A small image-text matching model, trained from scratch: fusion encoder activation gelu.
Rows from block 9 of the image encoder of a small image-text matching model, named by matrix and row number. Rows with one number belong to one channel. Each number is 128 + 24 x the weight over its row's rms, rounded and kept within 0 to 255. All counts start at 0. Numbers have three digits each. After the name is the row's rms in percent of the matrix's.
After each channel's rows are labels from the 100 images, of 14976, where the channel reaches its highest value: "patch colour" is the nearest of a few named colours to the mean colour under the peak. Only what is clearly more common there than usual is listed. The data: simulated stained blood smears. In brackets: how many of the 100.
# convs0: first 3x3 conv (encoder.blocks.9.convs.0.weight, 320x320x3x3, each kernel summed), inputs 54-107
# convs1: second 3x3 conv (encoder.blocks.9.convs.1.weight, 320x320x3x3, transposed, each kernel summed), outputs 54-107

convs0.284 129:143094105142093099140141100144094088101104130122143148141126097141096099111096141133099119098104105140102101145094098144100133157149098122095130131095095139105092
convs1.284 108:131157147117088182105127132141152154098154126133153148144152163130129161155162113127181152169148173133169116134120132152164156125127164154169138127152138158143142
patch colour: grey (88)

convs0.304 098:137093114135089094115123108134100083104105124111137139132141095135099095112096132126095110092108108130103092121087089133095140163149094116096124151091098133109109
convs1.304 103:118159123126083172108131125141152148086150119121142154138141162132113158130159111121183140165126157123161110147104121153158165139125158143169142132155136153140137
patch colour: purple (87)

convs0.247 082:168110117159125107148137109150098092119110148124140158147122113120098098167110161138106121107112111168109105136118110139104131166171106124113173137106110131094111
convs1.247 102:134156163103106159142100156113151149086157162141142121137172147149145155150167123136159154156120138121162148147129136162161126125109156149158155138165152150130174
patch colour: purple (70)

convs0.135 123:130091106134093096111136105137096089096100119114135135144145102144099104111096129131092110093105107132105105143098104145092120139140097104095128121095098146109097
convs1.135 102:149146147088124164123116140133152158102167114115137141135135169110137151153163126113173149161164178121171128120121144152161155120118166125162120145153160149147148
patch colour: grey (75)

convs0.254 134:137099112142105099158152098158094095095106126119147162149128102141103098136096141146094115103100105139103105149098110138101139145142097113098137129100098140101100
convs1.254 103:136158152097098166136098141128142151080156135141139126127167149138139156150167117114167152168129169120181137158127142156167156118117173150167141131155155149136157
patch colour: grey (81)

convs0.74 094:158103123164116103139146108137098093115113147128152156147139106136098095155104156142103125104108108158111103138109107143106132166168103127104168140098104144094107
convs1.74 118:128163152099104169137101146110157155078162144146133130124158160138143168141174118123165150164128153117171144152120139155169145123103167142167148123165151151131171
patch colour: purple (75)

convs0.182 144:137097111141106098149141101147098095095105132125146143139146097139096096145098137147099115099100105152104098141092102138099140151152098116096163122099097140092104
convs1.182 102:132166164088112169141102152123156158092162130130140131120155157131153164153169117125169154170136163115172139145118134160166146117112156143163138132161162146134166
patch colour: grey (94)

convs0.141 079:162112126161124117148143108152095095119110152136145158139137118128098096166109159138105129110108103169115109131128113130110138166180110138117168140112106134100108
convs1.141 100:130157160107104161135103144113153148081154157149134131130173149150141166145166126136151148158123142125159147157121143161166128129112158152156151138165147148140173
patch colour: purple (66); grey (26)

convs0.77 106:144102114150109102151152103155098096102099139118142168146130100135097099144097146144098122101109098147100099144101107137105137142150106125100151134095100140104096
convs1.77 095:136155155097105160138096145114150144089159143146141124124163154128142168148166127110152156158116158112179150149134144154166140114109167155166140147162147140132165
patch colour: grey (34)

convs0.199 102:158104110155099109153148106153098093101107141122152168151126106139104097141101155143104122102106107138108108145093112144107128151154104123104144145095101150106102
convs1.199 110:133158146095111173138102137111153147081162146143139125133167154136132164141173121117164149172128166118172136154124141155164152109112171150171142139161143146133156
patch colour: purple (57); grey (36)

convs0.317 122:147098115146104103135138099151100089111104143123147148146122093142095097120099146136102116098103108144111096143103098142095132155164098121100145140097100139092103
convs1.317 098:126153143099094169114122145112157158093160128137127140128161153128131156161162114121170150158141166123165117137110134155158149112110157150171140133157150170140155
patch colour: grey (82)

convs0.274 119:131099112140109101159147093160095094095108138125149152144132100132097091143096137152097109098094111152111096139100104133097147146148101115100158121097103144090101
convs1.274 108:135166161088105157137103159110142166095170134135144132122164160140160158162164119127162156171129156119167145159137135161165158107102168140166144141154157159117155
patch colour: grey (91)

convs0.305 118:146097107139098103161139102162100083101107133114147156140128101141096098127099147142100118098097109142105104142087106141103140151155101114099137132101100135097099
convs1.305 104:135154152098100164124103144117143158086151148143148138137174152140145153162172115123176151163133155125171128163124133156157152114117161148165155139156151161126155
patch colour: grey (84)

convs0.213 122:141104110144101103152143098152098092094102140122145165147124100134109094136100145136099114097106098145099106132092105138104130148150100118098147132097100142097098
convs1.213 112:140172159091109170133099148123152152089159130135138135125156163130146168146169120118168152166136161113177144146129150160169150102111174147166139136162146149139154
patch colour: grey (85)

convs0.153 112:120094106138116097144149099144099097088098114111145143144125095135106102130096120142095111094101105135106102142110101142100120127124100103096136109097099148092095
convs1.153 088:143156177072132144138087155115144147108167129121154122135141142121158144151170129109156166155152165134156141131154125148158139104118174125157134155149166127135144
patch colour: grey (93)

convs0.171 113:112100120135106097134137112146088095098100098112130135129143101135104091121093124131098110093105102130100098117102095132096139146129101094093115115090086130103101
convs1.171 083:132109122132095136124137091170104125095123131110167155167136133145106114148121127146138152124134137135127082150093122163124175157146131137137138164115128165127092
patch colour: grey (71)

convs0.41 137:103150135100142147108102150096147146148154109110109105099063150099148148103152111102147131144140158090150144094154147097145112103097146130149091121148143094157152
convs1.41 092:104124090164108136145142108128127143116119126160172152114141147157128139107135119157136125132111131144132127130112094156131150135111125136131168105131115136101131
patch colour: pink (94)

convs0.145 092:123115162172135116154145144149108120128138131159152148128193116120111118154115139119116147112133135180136118121134110131117152173165121139118153111108110103138115
convs1.145 121:143123143151099142113151119154120143128122175139159157167152128155139128152136149171137168132160130177132117144102145164140120169161138148142168146128163150140139
patch colour: purple (63); grey (36)

convs0.236 101:110110107135076109129132103136109106076108097083131129128089112115107106078103123118107093111094113108117106133086105122104118129107110101109107122109104125098100
convs1.236 086:130145143121104142169115131139127136085154109127166148140142121165100132158156120113158125152092128111140108168106107156142199162118166104148137141128114147111126
patch colour: pink (92)

convs0.228 140:123097103144093096146139095141098096097104131129134153134128098140108096113097126142099117092103106145101094149080100136100133149141094117098138115095097129095097
convs1.228 094:128164153107112174115100152150144157102159118117151129132151148140135152151167110108183157160153160124178121135137136156172151122119162153156132130144140155137142
patch colour: grey (97)

convs0.14 094:093146125105166143152122138104153138155160101119116125106051145112138156104146097129145131148136169102161142109161146105144146101087148125150098095142143099153144
convs1.14 095:119118128159103122142135135133133134121129128146172136121157131164123141132129125165122133127096131131137137138118097158128145133113128130122176114129116155107139
patch colour: pink (90)

convs0.55 106:152104116146108112163147097157100095106106149135148166146140108141095109144108150148104132111105101155104107156099111145110139156156109131106155128106105143100097
convs1.55 118:134158153105104165144106144109155147082162143145137127120163161136134167158170123118164148172135161120166143156133140153173146114104176143166146138167150154137165
patch colour: purple (59); brown (25)

convs0.211 112:098093120139108097130126116142100089101109105122135145123160098148095099122091111130099102094106111148114093125109085128091151156141095104094139108090093120106097
convs1.211 077:131137142111079150102126112155122129081142127130159156146138137139111125149142115150156152140147141156142098148106117153148162150146152134161152143132155147127123
patch colour: grey (97)

convs0.170 137:126094102129101094130131098130090097095104115116133139130134094129102096110086129124091111090106104136103101133094102135093120141138097107090133119090087129103094
convs1.170 099:135159151097110167106118134150150155101161118114140145143141164122128153154158126122174146163152169134171117136117128152164154131127160129167127152150159143137146
patch colour: grey (96)

convs0.118 127:098151135094153150114114145100146151150149103108124110106059144111145151101150108110147127148147153090155151102160148109147107101095150123151084119148144099152153
convs1.118 088:112111108159101130140156120120122137116126123161164140105140143156126138119135117149130128137107147152128135131110088144129146143115114130131164108130118140109145
patch colour: pink (95)

convs0.233 099:162107117155106106145147099153097088109111138111151161150124106139094097146097154141101122103105105152107107136102108139109127157165103121099148146102106139096110
convs1.233 113:129156150093105167134096145113157148081161138147136124128168153138141172138175124114167148164121150114169135156128138156168142108104165145166144138167152146134165
patch colour: purple (68)

convs0.24 056:093111165133157115130094155116102101183143131154096119079186115148110113136118128110106136116136143143125108086169092100112150160150119144118130117109120103139129
convs1.24 094:131136140176064165115143121160139148106136152142136148150156135156143136106135144181159154146127120170133134127086142151162097171150153145157159144148124139148114
patch colour: purple (76)

convs0.148 105:153104126153113113149138108145096104125115155156136147145162118141100107154105154141110133108115107170111105143106109141110142164171111141107174137106109134089111
convs1.148 101:135154161120082168123126143125159142084152161146148142133166147140133170160157137126153163155137156132158126134102141172167114134126160146168147135162163148150176
patch colour: purple (77)

convs0.85 116:117101121138100094130131111144087093096097102108132132129148099132101094125097127131095112094102103137098098114107090127092140145132096105092121118094090129108104
convs1.85 080:136110124120087141135134098175115136094137128106164159162141131149111110146134120142148146140134147126139085149094127153132188158149142127150135167118141173132105
patch colour: grey (85)

convs0.103 133:134094107141109101159139097149095088099109126129148153139139099134096097147097134146103111099101108156104095141099100141096146150147099111103166115097099143093102
convs1.103 106:127166162088113166137101160116153163085167135136145127120163154141153155160166114131165150165127159114172141152140130156164154113101169141162146128159157154117158
patch colour: grey (90)